{"arch": "resnet_bottleneck", "model": "multi-label audio tagger", "avg_pool_shortcut": true, "beta2": 0.99, "beta1": 0.95, "max_precond_dim": 512, "decay_fraction": 0.3, "final_lr_fraction": 0.01, "adamw_weight_decay_other_params": 0.01}
Rows from block 2 of a small multi-label audio tagger, named by matrix and row number. Rows with one number belong to one channel. Each number is 200 + 20 x the weight over its row's rms, rounded and kept within 0 to 999. All counts start at 0.
After each channel's rows are labels from the 100 clips, of 14976, where the channel reaches its highest value: "strongest on" is what is common among them. Only what is clearly more common there than usual is listed. The data: drum patterns on synthesised drum kits.
# convs1: 3x3 conv (model.blocks.2.convs.1.weight, 48x48x3x3, each kernel summed), inputs 0-47
# convs2: expand pointwise conv (model.blocks.2.convs.2.weight, 192x48x1x1, transposed), outputs 0-191

convs1.2,179,193,181,193,180,212,194,170,123,213,192,189,177,180,211,189,213,194,193,196,198,181,202,215,201,197,218,174,203,197,203,211,187,222,183,211,184,147,199,175,181,190,182,167,190,180,189,210
convs2.2,212,196,187,283,198,164,191,207,203,189,189,140,194,186,200,188,190,188,165,204,192,190,198,190,194,194,193,238,193,195,178,190,188,187,189,187,200,198,204,194,217,250,192,189,193,240,149,186,190,196,189,160,210,188,192,193,181,195,197,194,231,147,199,192,171,193,200,180,202,190,165,197,190,191,187,244,192,189,192,194,192,182,193,199,196,188,187,172,191,192,189,239,191,142,193,187,207,185,188,196,197,172,179,220,168,198,191,189,253,200,184,192,191,188,147,186,169,195,131,193,168,192,189,154,194,217,199,189,191,195,197,189,208,159,177,180,191,178,199,196,194,197,192,189,173,189,186,220,195,201,188,187,194,188,183,222,201,193,195,193,244,195,201,189,213,195,190,194,195,184,182,186,190,191,206,184,191,200,188,196,195,188,231,175,186,196,172,191,205,177,208,219
strongest on: rimshot; breakbeat

convs1.38,200,215,195,175,196,197,210,207,171,241,227,189,175,181,217,159,195,190,225,175,176,236,212,179,226,197,197,227,190,191,190,215,175,195,213,225,233,219,232,162,205,204,187,201,194,220,194,202
convs2.38,193,203,181,176,208,179,186,164,189,190,182,205,183,164,224,175,200,200,230,222,216,181,188,188,184,200,190,154,205,180,192,192,217,178,242,209,226,210,227,199,210,209,182,184,194,195,199,206,188,199,169,188,203,184,174,189,229,194,191,208,164,228,211,187,187,227,183,202,234,206,160,194,212,185,158,189,192,188,178,189,178,170,201,200,155,195,207,202,212,180,156,233,207,189,209,196,218,218,169,215,215,226,225,220,252,223,210,158,191,178,196,208,210,197,220,181,185,187,191,210,188,214,192,135,191,227,215,189,189,195,181,198,162,207,163,199,156,191,199,197,204,201,204,185,205,170,161,194,176,182,193,193,177,222,206,154,198,185,185,181,202,219,200,164,204,182,183,201,226,202,184,210,193,189,168,188,193,220,195,188,204,202,162,224,205,188,198,203,184,151,197,204
strongest on: quiet level

convs1.40,214,172,206,199,204,202,215,214,166,190,230,223,248,184,200,197,203,214,188,194,220,221,193,215,174,223,233,211,195,198,184,221,212,177,182,232,203,200,198,237,212,181,184,231,247,201,222,212
convs2.40,212,199,176,225,170,204,189,228,158,206,181,162,218,232,173,179,181,160,184,184,177,199,179,198,199,200,186,193,207,214,165,150,196,208,215,192,221,181,175,190,217,210,191,184,186,221,175,189,225,204,190,202,206,178,169,194,180,202,208,173,197,201,164,195,183,190,222,209,185,179,188,210,153,187,195,228,150,189,187,189,217,228,189,199,171,197,202,188,183,177,211,220,184,192,158,173,206,189,194,177,191,180,183,215,156,194,218,168,228,214,178,209,194,182,195,197,199,203,166,194,195,173,192,201,167,223,156,160,224,176,196,173,223,164,218,173,200,205,205,188,193,189,219,207,243,206,193,208,191,179,206,219,202,153,197,203,179,211,195,200,224,212,203,207,177,176,190,166,202,193,217,222,178,184,166,173,204,191,220,192,189,164,218,160,193,191,202,191,190,212,205,181
strongest on: quiet level

convs1.1,248,187,188,194,205,206,185,177,197,218,181,232,206,235,212,188,155,202,183,164,173,208,197,180,208,232,211,203,170,184,204,192,220,169,181,199,199,209,200,206,190,197,216,184,235,180,226,217
convs2.1,190,201,178,223,175,188,198,181,193,215,185,160,203,188,162,157,231,176,140,215,155,203,203,209,169,213,177,215,235,209,214,184,216,178,168,195,198,215,171,193,230,176,197,196,198,215,243,204,214,206,213,220,208,215,178,211,215,199,206,211,206,211,193,196,178,178,185,185,234,183,226,213,212,226,213,215,183,209,184,177,177,227,184,233,161,186,210,233,217,215,188,160,172,207,192,192,259,220,164,230,204,166,187,220,194,203,218,179,199,197,195,177,191,197,186,188,195,213,196,200,179,214,195,163,218,241,218,188,161,239,191,208,204,205,199,197,226,205,210,196,198,190,217,216,199,193,198,180,207,201,207,198,176,225,190,212,191,186,176,218,195,214,239,191,218,201,208,205,209,243,204,209,187,171,200,215,206,187,198,176,242,186,216,195,194,248,173,195,196,203,214,184
strongest on: muffled (low-pass); half-time

convs1.19,212,194,252,194,199,218,194,170,180,210,213,203,209,199,192,192,197,203,241,189,225,195,226,202,178,210,226,202,199,252,193,213,201,174,211,190,198,184,219,226,201,233,196,227,206,219,228,240
convs2.19,211,216,217,223,186,198,214,198,180,185,161,192,251,210,189,179,188,196,188,205,183,181,202,198,160,188,182,213,205,172,190,188,227,163,200,189,169,207,212,218,184,212,206,200,203,219,189,184,184,206,211,214,173,160,211,227,201,175,240,190,194,177,212,198,197,212,198,173,226,203,239,165,209,198,222,216,187,211,180,179,197,198,195,204,205,199,205,176,223,210,191,172,230,192,195,202,233,226,203,209,205,229,167,198,202,207,236,229,207,202,213,210,155,195,172,178,193,224,206,222,198,172,235,203,168,201,216,203,202,173,193,212,207,176,207,201,166,223,172,209,195,217,227,189,221,164,184,198,203,177,207,171,193,248,225,213,185,195,206,199,220,204,204,233,181,150,191,212,235,191,215,186,195,195,182,171,183,161,195,218,188,179,210,221,171,263,195,210,200,224,161,211
strongest on: rimshot; quiet level; ride cymbal; pattern: march

convs1.7,210,191,192,189,225,221,237,199,184,227,205,221,228,197,236,202,191,220,232,186,203,224,191,196,181,211,231,209,195,226,222,206,198,165,189,233,172,187,190,222,170,166,193,218,211,200,221,231
convs2.7,216,187,176,203,201,196,188,211,217,244,226,191,196,161,161,181,190,187,190,205,204,203,209,158,206,213,194,174,194,225,210,198,195,189,197,228,217,220,218,193,202,198,209,216,216,176,247,232,192,221,186,181,193,252,220,193,206,177,192,209,215,185,195,189,157,194,189,172,184,169,155,213,209,204,199,208,198,187,196,235,156,170,219,187,157,173,196,200,200,218,181,194,181,210,187,182,225,209,182,218,166,164,208,209,212,196,217,237,204,160,186,204,194,198,173,187,187,171,210,192,184,222,186,196,182,236,212,221,190,187,185,210,181,213,169,221,227,160,186,146,199,190,221,177,205,181,182,178,216,183,220,174,181,224,202,206,203,202,179,217,235,188,191,196,201,197,176,225,163,206,215,188,187,194,213,196,224,178,196,190,211,169,241,201,212,211,193,185,203,186,162,215
strongest on: tempo: 90 to 100 bpm; half-time; pattern: bossa nova

convs1.15,171,187,203,212,187,184,165,193,284,191,168,200,204,206,194,182,207,194,198,205,209,186,178,164,180,195,177,198,203,185,188,183,190,216,189,162,192,179,179,216,191,194,210,204,182,215,190,193
convs2.15,158,191,201,177,247,216,204,185,216,197,193,190,189,206,214,203,198,208,189,194,218,195,208,208,205,212,204,234,206,205,181,210,192,198,152,195,255,202,206,243,211,166,191,208,190,201,226,189,203,191,203,204,214,248,193,208,224,201,195,200,143,239,201,204,202,281,192,181,191,203,174,213,185,192,192,210,193,207,206,201,206,188,201,200,222,194,191,225,202,207,211,228,199,223,195,206,193,198,204,191,204,195,201,157,164,141,190,166,122,182,207,186,208,209,169,196,173,187,166,192,228,202,190,157,215,189,207,203,196,205,199,192,215,231,193,204,215,180,222,196,196,205,192,207,228,207,194,201,203,211,194,209,229,193,199,216,191,198,197,184,171,204,206,203,220,201,200,187,196,200,191,210,207,208,133,202,215,204,189,194,221,205,248,190,208,208,192,201,213,155,225,185
strongest on: ride cymbal; muffled (low-pass)

convs1.47,222,206,202,232,198,199,176,197,209,197,165,209,199,207,186,207,165,226,181,193,185,204,220,160,167,229,211,218,156,190,221,181,230,193,190,191,209,219,166,209,172,198,229,179,205,185,224,201
convs2.47,215,209,201,207,213,200,196,168,194,185,240,200,178,198,225,180,202,213,196,193,190,191,185,189,185,196,195,239,198,199,183,199,212,162,157,209,149,211,192,234,180,141,186,201,170,164,245,208,213,174,209,230,182,246,182,218,216,191,193,190,208,183,225,191,205,224,177,187,206,220,224,208,187,207,178,210,174,202,199,194,191,194,198,173,183,220,193,238,233,195,207,147,223,201,182,185,193,219,213,216,217,218,200,187,202,214,199,190,215,190,222,224,194,224,173,190,190,188,188,172,226,197,191,181,190,201,220,193,179,208,165,190,205,193,235,246,224,209,198,188,168,198,194,160,161,203,178,211,202,183,211,204,175,210,196,153,164,172,202,174,204,211,195,184,189,201,190,194,210,239,217,235,194,225,212,213,229,189,196,201,210,208,196,200,221,229,222,188,171,171,186,182
strongest on: ride cymbal; half-time

convs1.23,228,190,230,195,166,197,204,225,121,207,233,204,199,194,203,204,207,206,212,206,214,187,210,210,197,214,196,213,223,208,166,239,226,222,197,183,208,205,204,184,214,189,198,234,209,214,193,187
convs2.23,232,177,204,206,210,212,199,211,201,202,188,183,175,205,206,194,189,194,225,150,170,196,203,189,220,182,205,158,206,228,213,194,171,220,213,199,215,175,154,194,200,224,189,186,196,207,166,201,183,195,190,181,186,167,172,178,185,189,188,169,211,182,176,212,225,158,213,168,179,147,249,187,210,190,207,206,172,174,190,193,214,212,170,184,177,218,184,168,169,216,225,229,175,179,190,147,172,176,174,177,186,206,219,212,220,180,185,199,218,208,186,210,215,170,203,191,196,215,180,197,175,176,175,229,194,240,167,189,193,188,216,191,228,203,236,176,251,211,188,188,176,205,208,183,184,181,215,220,194,199,198,218,186,177,229,162,185,199,191,205,192,182,177,205,211,186,183,188,174,201,180,196,199,176,236,185,198,203,199,187,190,199,184,225,200,188,201,183,216,204,190,176
strongest on: thin (high-pass); mains hum

convs1.35,186,194,209,217,203,233,249,185,180,170,214,223,221,191,175,178,198,182,196,198,212,229,215,205,197,194,216,228,201,203,177,200,204,217,211,191,229,211,206,238,184,226,189,225,155,228,209,175
convs2.35,215,211,218,207,216,214,170,172,187,178,189,188,232,216,218,240,184,213,206,202,209,201,178,216,169,217,194,212,195,182,196,181,238,169,189,173,200,178,154,218,208,222,202,203,183,223,183,190,209,169,196,208,179,196,197,209,218,173,212,233,202,184,205,200,217,205,180,194,219,222,222,180,185,171,200,195,212,195,176,184,210,198,201,197,213,224,216,233,221,175,172,199,213,187,213,186,172,221,229,207,184,241,187,180,171,193,195,207,201,185,220,202,176,221,192,215,196,208,190,184,199,199,183,147,177,186,218,190,163,196,176,195,195,189,184,206,154,245,177,225,184,181,216,178,206,199,190,222,193,178,203,190,186,221,238,196,183,180,206,192,218,204,190,224,187,150,190,184,253,202,238,223,192,190,201,190,160,176,206,217,171,155,214,209,195,234,240,190,218,207,164,198
strongest on: mains hum; one drop

convs1.37,187,206,184,191,210,179,213,191,209,166,197,159,196,159,198,195,195,201,179,158,195,185,205,184,198,182,215,211,195,198,174,186,185,223,201,210,242,219,225,156,200,202,188,180,207,156,196,173
convs2.37,191,186,182,197,227,152,180,205,183,181,157,176,190,188,200,190,179,178,221,181,194,191,181,185,175,191,183,181,173,187,176,183,182,187,186,172,236,184,182,191,226,263,184,187,183,236,169,188,183,183,191,162,193,192,188,185,181,185,186,184,166,203,179,180,161,198,181,187,184,184,194,183,173,185,186,236,178,183,184,182,191,200,183,181,165,201,189,166,183,173,188,208,187,229,183,208,175,178,196,178,180,174,169,243,177,171,185,182,223,187,180,183,182,186,207,191,194,190,188,179,175,177,179,178,178,228,178,182,187,182,183,181,200,195,178,176,187,186,184,179,182,179,184,182,185,188,184,201,196,187,183,180,199,178,191,188,187,183,190,189,218,183,178,195,214,179,185,183,188,176,189,181,181,186,159,180,181,185,182,196,195,176,247,218,195,179,180,179,197,171,194,187
strongest on: mains hum

convs1.20,178,189,219,182,235,213,250,203,168,210,217,210,214,189,200,204,202,179,190,221,217,209,206,228,200,180,230,192,233,208,205,219,182,206,177,235,193,171,247,224,209,211,181,207,183,214,212,210
convs2.20,170,207,195,223,184,183,195,238,208,200,198,147,181,196,225,195,163,191,199,150,212,196,191,207,227,190,188,175,207,219,176,190,180,201,247,153,238,178,211,197,222,224,198,185,184,201,158,177,210,212,187,175,199,152,178,208,165,199,205,188,151,212,181,193,211,196,189,196,175,171,207,203,172,197,185,227,176,198,193,190,205,196,190,198,195,214,192,166,194,176,210,248,192,197,189,185,203,172,215,175,181,189,183,220,196,186,196,170,204,204,190,167,219,209,228,187,169,205,197,181,206,188,174,177,215,192,178,180,198,201,190,178,247,179,224,165,219,174,214,193,171,211,178,196,220,206,185,195,211,218,175,189,227,180,159,212,204,191,196,188,217,186,213,209,213,190,181,179,198,190,167,207,176,188,184,188,209,202,193,225,195,190,174,219,150,205,174,177,197,192,218,175
strongest on: ride cymbal; mains hum

convs1.44,215,212,191,209,212,209,186,239,205,173,222,222,202,215,223,216,232,211,190,202,183,197,174,185,175,244,185,190,198,166,201,192,231,202,222,164,212,247,205,198,174,206,190,205,235,190,212,198
convs2.44,205,191,225,188,166,227,239,207,200,178,200,193,205,213,178,202,221,202,189,198,180,225,206,195,223,199,236,174,256,217,222,179,214,200,112,219,218,208,200,165,213,193,208,210,230,168,230,202,206,212,209,186,194,214,206,196,221,215,216,181,199,233,193,211,170,183,216,220,210,196,179,197,214,204,212,220,194,171,216,218,213,227,196,200,177,139,210,227,219,224,203,170,191,197,186,215,205,187,198,228,233,202,233,215,212,183,224,195,202,207,212,229,211,181,204,208,196,207,211,222,197,201,242,216,204,207,217,200,209,204,214,207,182,217,203,185,200,209,204,212,213,229,213,200,189,178,235,172,217,211,225,232,184,220,202,229,165,211,204,207,187,229,213,200,231,224,189,218,197,212,220,192,214,215,212,227,220,204,219,206,219,227,226,160,238,204,232,215,182,238,205,219
strongest on: cowbell

convs1.25,223,197,176,208,205,206,187,236,206,190,205,203,228,257,184,188,227,191,196,171,173,186,151,202,189,208,187,208,213,195,234,199,226,182,178,188,177,209,211,213,172,214,230,210,218,191,211,205
convs2.25,212,209,222,193,184,186,188,173,158,182,170,227,207,222,224,252,196,194,198,196,175,214,189,202,194,191,210,204,191,182,206,196,188,222,252,180,227,185,212,192,196,207,189,195,174,207,176,229,187,196,205,183,188,199,201,181,228,190,212,202,176,220,182,187,196,237,198,172,193,217,172,185,202,190,208,229,184,183,187,201,221,203,165,185,196,194,218,177,192,185,227,213,205,165,170,171,150,181,195,174,172,198,179,191,274,205,196,215,154,224,206,198,189,179,191,209,188,213,215,191,209,167,188,210,187,230,169,196,210,200,186,174,209,193,208,204,181,224,178,199,195,184,194,181,169,207,218,236,205,192,197,196,163,183,220,176,172,187,203,206,189,193,171,205,236,203,194,205,195,197,229,174,178,212,218,181,181,181,201,221,210,173,239,167,220,196,226,185,213,241,193,160
strongest on: reverberation; text has "room"; text has "reverberant"; quiet level

convs1.18,224,183,202,172,229,201,202,242,155,211,211,218,218,194,223,191,204,185,191,181,170,205,182,217,204,221,196,198,246,154,217,204,208,182,187,181,216,218,229,187,201,194,187,203,224,210,220,219
convs2.18,173,208,190,196,200,182,231,236,201,202,197,178,182,219,198,165,179,169,180,178,181,214,212,207,236,201,226,198,191,206,195,206,169,204,207,177,236,197,216,188,231,209,196,188,197,185,175,196,212,227,208,203,220,143,187,204,177,226,207,173,174,206,175,190,214,187,216,212,198,184,206,214,157,217,196,209,176,198,212,211,203,198,187,199,192,189,204,194,205,172,251,226,173,212,184,218,177,154,197,185,194,161,203,199,185,181,209,176,186,209,180,180,214,179,209,203,206,217,206,206,173,190,209,188,207,226,161,192,214,200,195,165,248,200,219,170,228,161,208,189,179,211,200,205,215,202,189,189,206,224,183,228,207,166,164,212,174,193,198,205,212,189,205,200,222,218,202,184,179,212,180,198,183,219,219,238,239,204,188,192,252,212,197,228,163,230,164,198,177,183,246,179
strongest on: quiet level

convs1.28,195,203,176,184,207,190,202,194,293,212,210,175,180,203,208,185,189,182,181,204,192,172,171,212,206,180,188,201,199,211,220,203,178,192,194,191,206,196,222,166,212,189,186,191,172,187,195,182
convs2.28,209,194,202,230,223,181,189,167,188,187,210,179,203,204,207,211,193,213,191,200,194,186,192,210,191,204,199,235,202,181,191,194,201,184,143,188,182,194,160,298,192,214,189,197,185,213,200,192,187,182,194,199,185,232,192,197,229,183,204,206,211,143,202,197,207,181,185,211,200,211,174,195,199,174,194,179,197,201,185,196,200,180,197,195,216,273,194,213,205,201,188,214,206,155,199,192,174,210,195,190,189,214,190,147,172,200,186,196,269,183,213,192,188,205,158,192,176,186,160,191,208,195,187,165,195,210,206,198,185,196,192,193,173,148,188,215,179,202,203,204,192,191,194,193,154,195,190,240,180,179,194,191,174,203,209,203,187,185,195,183,231,195,193,203,226,177,189,190,213,189,197,206,196,201,175,184,185,188,195,184,179,185,228,157,216,198,207,195,193,188,184,200
strongest on: ride cymbal

convs1.6,197,195,186,208,202,196,166,185,107,184,184,190,213,202,197,180,208,200,198,204,190,199,173,185,192,210,183,218,183,179,192,166,196,198,193,171,202,204,189,172,172,185,174,189,193,205,199,198
convs2.6,158,229,186,209,175,137,193,193,178,182,136,153,210,197,216,212,186,192,196,203,197,195,195,191,177,189,199,227,201,178,160,195,194,206,215,188,216,204,174,203,230,182,186,197,194,193,184,189,179,198,208,191,191,122,201,202,188,196,200,212,167,196,194,193,224,186,188,199,204,202,203,184,195,181,218,255,198,204,187,194,214,216,192,192,207,201,196,195,187,189,186,243,221,190,197,190,190,201,206,186,189,212,181,204,214,264,192,207,196,193,197,197,190,203,214,198,146,219,177,202,176,185,196,175,192,223,207,199,199,182,199,192,227,153,196,199,165,209,206,194,196,188,190,198,236,178,201,225,224,187,186,185,178,194,212,261,204,192,197,194,211,191,199,202,175,182,191,197,235,179,203,182,197,202,193,175,166,185,210,216,200,188,186,207,134,221,174,188,229,202,211,199
strongest on: quiet level

convs1.12,182,210,213,183,177,209,157,168,154,212,166,211,208,215,221,177,246,192,215,184,184,190,196,196,192,209,205,204,182,201,195,168,191,227,202,180,181,185,229,218,173,229,188,200,202,202,179,218
convs2.12,232,233,200,203,249,231,222,177,191,168,196,218,213,210,230,211,196,215,189,222,167,194,195,211,193,198,215,202,225,154,175,210,194,208,236,188,170,221,203,170,224,215,199,202,187,216,225,202,199,220,212,229,167,183,204,208,206,201,223,203,194,211,200,207,218,172,203,167,222,223,254,206,214,188,218,157,192,215,193,205,227,204,201,197,215,164,217,197,221,198,227,182,235,216,193,213,195,216,201,193,200,230,186,220,174,194,204,224,175,196,216,193,190,206,157,198,204,220,211,214,218,190,207,218,211,220,216,219,222,198,204,193,218,261,242,228,190,214,204,211,197,219,198,187,176,195,204,200,207,195,185,194,116,212,206,158,182,203,207,193,178,213,214,192,223,186,200,203,224,207,219,205,200,221,254,204,195,183,218,213,200,192,191,195,192,238,205,199,192,235,199,179
strongest on: muffled (low-pass)

convs1.17,216,216,186,231,212,210,190,163,211,214,192,225,215,199,202,194,173,222,178,178,189,208,204,163,160,226,211,218,143,193,199,188,206,193,213,160,204,213,196,183,173,214,206,185,230,191,210,195
convs2.17,201,192,168,212,200,200,196,184,223,195,219,159,210,183,167,189,211,210,170,194,178,223,182,194,200,193,174,212,202,225,207,212,165,177,123,217,187,192,189,210,199,196,194,185,173,183,246,198,191,175,182,227,195,240,187,183,251,179,195,206,229,226,181,191,185,206,161,210,210,189,190,205,207,181,165,222,176,179,187,186,184,201,195,175,189,186,203,231,189,182,194,185,199,207,205,175,175,187,176,211,176,176,207,203,195,191,178,190,212,157,185,174,207,202,189,174,176,157,197,193,222,194,199,186,206,208,222,215,187,216,196,215,191,193,165,197,169,188,171,189,192,200,194,220,191,223,178,181,181,175,184,175,205,192,202,215,171,177,150,174,211,189,178,174,194,185,166,184,187,216,195,196,211,183,189,183,214,193,207,145,208,188,220,159,234,216,215,172,211,199,184,192
strongest on: cowbell

convs1.22,168,228,199,179,195,218,195,191,260,194,198,169,183,200,214,184,240,175,201,207,194,178,167,225,190,196,173,221,186,198,168,186,183,193,227,191,212,215,222,181,216,189,208,213,178,196,187,181
convs2.22,160,190,187,172,196,199,187,179,228,196,205,210,188,177,195,198,197,197,197,192,225,193,197,180,187,180,194,164,178,183,190,194,175,208,219,210,240,193,217,187,187,253,181,187,197,232,192,197,221,171,206,156,223,198,204,207,187,192,176,207,189,216,196,196,224,228,193,178,170,191,124,185,194,196,151,228,209,195,201,198,180,184,201,181,191,173,181,218,184,195,182,205,193,195,190,215,206,172,197,186,179,175,217,234,227,242,162,179,182,189,188,200,191,200,200,208,167,180,220,196,263,184,182,198,195,217,197,183,178,184,195,204,185,183,173,198,199,172,199,195,189,181,188,209,222,191,205,204,203,192,185,180,182,170,154,167,194,186,192,196,188,170,189,180,241,217,177,193,167,196,198,185,203,192,167,192,211,203,163,203,209,200,208,213,209,146,199,184,186,160,189,205
strongest on: muffled (low-pass)

convs1.41,173,215,191,210,208,183,181,164,236,211,154,207,202,220,181,167,198,179,191,176,205,207,179,163,210,199,202,205,220,235,204,182,186,234,209,223,197,186,191,237,209,205,213,207,169,182,202,214
convs2.41,223,216,181,178,200,206,198,190,198,201,165,209,198,170,206,185,198,179,200,216,224,194,207,174,189,192,208,196,186,194,172,190,188,238,207,220,183,226,184,214,205,199,184,188,213,166,240,202,193,202,231,176,226,181,211,217,194,216,200,208,223,223,202,202,233,161,204,197,196,188,154,191,207,209,185,139,197,201,211,202,197,215,194,193,187,222,185,203,182,207,170,181,231,174,207,261,241,175,178,187,206,166,191,225,194,195,178,196,215,213,170,223,210,203,208,204,236,204,219,204,236,187,205,216,204,218,211,194,204,177,214,208,220,226,190,201,210,190,213,188,207,197,186,202,216,189,208,227,220,194,194,176,197,175,182,183,229,202,204,205,178,182,206,177,201,234,182,218,208,179,202,152,214,206,159,166,194,220,171,220,251,211,151,162,210,196,155,187,239,180,227,195
strongest on: ride cymbal

convs1.11,211,218,210,175,210,194,223,219,134,207,227,202,200,187,211,172,219,191,214,205,222,212,203,242,222,189,209,195,231,225,223,239,200,179,195,203,210,186,219,221,214,203,202,215,188,226,208,223
convs2.11,174,213,178,198,198,203,212,218,184,183,158,206,201,188,188,203,185,185,231,171,203,194,202,180,157,197,167,186,170,210,206,188,188,200,237,184,236,194,214,187,228,237,204,181,185,201,153,205,236,194,221,156,185,152,231,181,174,195,200,204,172,186,205,178,204,186,205,200,189,193,166,189,191,202,205,214,212,203,190,194,187,208,180,193,188,215,195,185,178,161,196,175,215,188,199,224,229,183,227,204,190,185,187,204,205,188,204,223,212,213,173,212,184,187,223,219,244,200,259,196,216,196,184,231,167,201,176,189,208,213,188,193,190,186,227,192,201,214,172,179,192,176,197,197,246,184,209,177,208,185,170,169,219,189,162,183,195,194,194,196,209,181,177,183,211,208,205,211,182,218,222,211,174,194,164,204,182,177,207,232,163,179,183,248,165,172,188,174,186,196,177,193
strongest on: mains hum

convs1.26,194,192,176,196,194,225,183,235,186,204,174,226,213,217,204,220,222,216,200,170,159,224,167,180,203,226,200,201,169,181,223,168,237,167,191,184,188,203,207,177,185,212,199,198,224,201,212,220
convs2.26,211,203,203,223,171,161,200,190,170,199,157,193,225,206,220,204,187,196,231,187,213,179,181,210,181,211,188,235,195,188,191,190,220,179,162,183,195,212,157,213,229,184,198,187,195,178,207,208,200,193,193,239,158,191,205,203,164,189,201,201,194,213,190,191,202,186,191,211,220,201,230,212,189,187,219,208,192,200,195,188,231,240,209,193,228,229,211,215,211,182,187,189,221,164,211,237,200,211,239,195,205,224,177,174,133,229,216,217,197,179,205,179,190,220,198,191,230,232,216,187,225,197,191,197,194,192,219,202,199,195,193,196,204,173,210,207,174,240,186,210,173,204,200,187,194,185,194,220,216,175,186,186,226,213,245,193,209,200,208,189,199,192,215,218,167,152,215,184,232,190,216,233,191,199,164,193,167,178,218,220,144,186,184,200,196,230,213,202,228,220,172,220
strongest on: reverberation; text has "room"; text has "reverberant"; quiet level

convs1.13,213,188,170,262,202,209,212,203,199,215,201,182,177,181,181,211,150,228,194,230,211,232,208,186,214,204,206,233,188,190,210,200,216,198,179,225,193,205,171,211,185,209,174,180,201,194,227,207
convs2.13,193,241,192,182,187,200,215,166,180,168,172,204,210,204,214,246,196,205,189,218,176,198,188,206,180,185,223,191,214,168,179,170,186,229,172,207,215,226,164,206,194,220,200,185,173,224,199,238,201,204,219,199,181,224,207,219,216,200,220,219,184,180,206,185,230,186,196,206,223,225,209,197,209,172,192,199,197,225,174,210,225,199,189,176,187,187,217,203,200,198,180,218,262,223,206,216,181,220,204,169,173,234,208,209,191,190,186,212,213,212,211,184,206,229,185,209,162,188,168,224,245,206,207,194,186,223,227,190,225,175,191,199,182,206,191,245,179,242,189,226,196,183,211,176,177,186,214,219,213,186,183,197,174,194,210,178,181,185,218,181,173,183,177,158,212,178,188,206,209,215,225,200,204,212,210,161,196,180,193,222,184,172,223,154,202,178,210,157,219,207,184,198
strongest on: ride cymbal; clipping; text has "clipped"

convs1.34,186,239,206,204,211,199,198,189,174,211,173,187,182,204,201,222,224,211,185,216,196,201,205,243,232,165,216,173,231,185,233,202,196,202,194,216,204,145,239,201,201,186,198,182,178,202,209,206
convs2.34,142,188,211,205,201,209,176,171,234,216,199,164,221,201,203,195,183,204,207,197,214,187,196,204,194,229,185,174,211,215,213,192,212,176,166,177,242,190,202,150,193,272,198,204,194,209,177,190,213,192,192,175,196,206,199,219,199,179,213,223,192,224,195,200,216,174,183,184,192,201,185,207,173,172,203,221,210,201,204,194,188,192,207,195,227,188,199,204,206,193,175,220,202,285,199,227,207,216,206,198,197,216,209,210,175,165,210,203,172,186,201,191,195,210,228,205,200,197,196,192,231,208,179,163,191,185,198,195,181,200,190,186,161,178,171,206,189,196,211,206,192,194,210,214,201,184,178,187,206,180,201,187,248,211,199,260,208,173,193,189,186,188,201,218,249,173,191,191,228,203,213,225,185,195,183,186,168,184,180,205,177,187,262,227,217,201,203,202,206,196,167,200
strongest on: mains hum

convs1.30,200,202,203,189,206,185,183,206,239,209,188,168,199,194,220,187,239,182,187,216,205,169,190,211,226,180,169,193,219,144,207,171,183,195,194,182,201,192,222,156,222,206,184,187,187,195,185,176
convs2.30,245,198,211,189,226,191,202,182,199,203,224,188,205,201,216,200,208,213,194,208,213,193,206,203,203,204,206,178,204,195,210,203,206,200,188,208,111,206,162,217,208,247,202,207,200,232,206,215,199,195,207,185,206,247,203,202,242,199,206,204,204,187,211,212,232,157,202,229,202,209,202,207,211,203,192,126,208,207,203,208,202,201,204,204,154,239,203,215,209,214,200,207,211,151,203,228,189,208,194,201,205,207,207,236,209,216,194,205,251,199,209,213,201,211,114,205,167,192,165,201,208,204,197,205,200,259,205,208,197,207,206,208,174,214,200,215,213,217,203,207,206,201,207,202,181,207,206,153,184,188,209,200,168,206,214,122,198,200,205,203,191,202,199,202,202,199,202,207,199,202,212,211,209,209,216,202,204,205,196,192,209,201,190,184,236,185,213,207,195,192,191,239
strongest on: mains hum; ride cymbal

convs1.3,219,199,236,213,181,198,182,213,230,163,186,184,211,185,181,197,210,214,186,202,180,145,205,200,179,212,206,212,209,190,191,181,216,193,216,172,224,226,204,165,184,222,217,181,219,188,187,157
convs2.3,213,196,194,157,201,205,213,173,169,201,200,201,218,208,211,175,178,216,246,191,195,179,207,205,200,202,189,170,210,224,198,199,205,193,175,167,166,194,206,218,226,190,208,205,196,213,211,184,191,228,209,233,152,200,193,199,203,200,222,189,231,202,204,214,210,238,193,255,211,182,227,205,197,187,248,250,201,219,198,200,218,227,192,213,166,175,189,212,199,201,201,173,231,199,212,244,206,217,218,197,208,235,184,169,150,215,209,237,196,197,201,197,209,216,226,189,191,210,218,202,227,193,193,179,192,164,196,212,210,216,215,199,181,170,223,198,194,243,211,193,197,217,203,198,239,197,191,178,191,163,196,197,175,215,215,178,208,201,190,195,190,205,217,228,191,163,206,193,254,197,207,226,193,200,228,197,165,186,243,198,182,189,198,177,202,241,163,204,192,225,187,204
strongest on: ride cymbal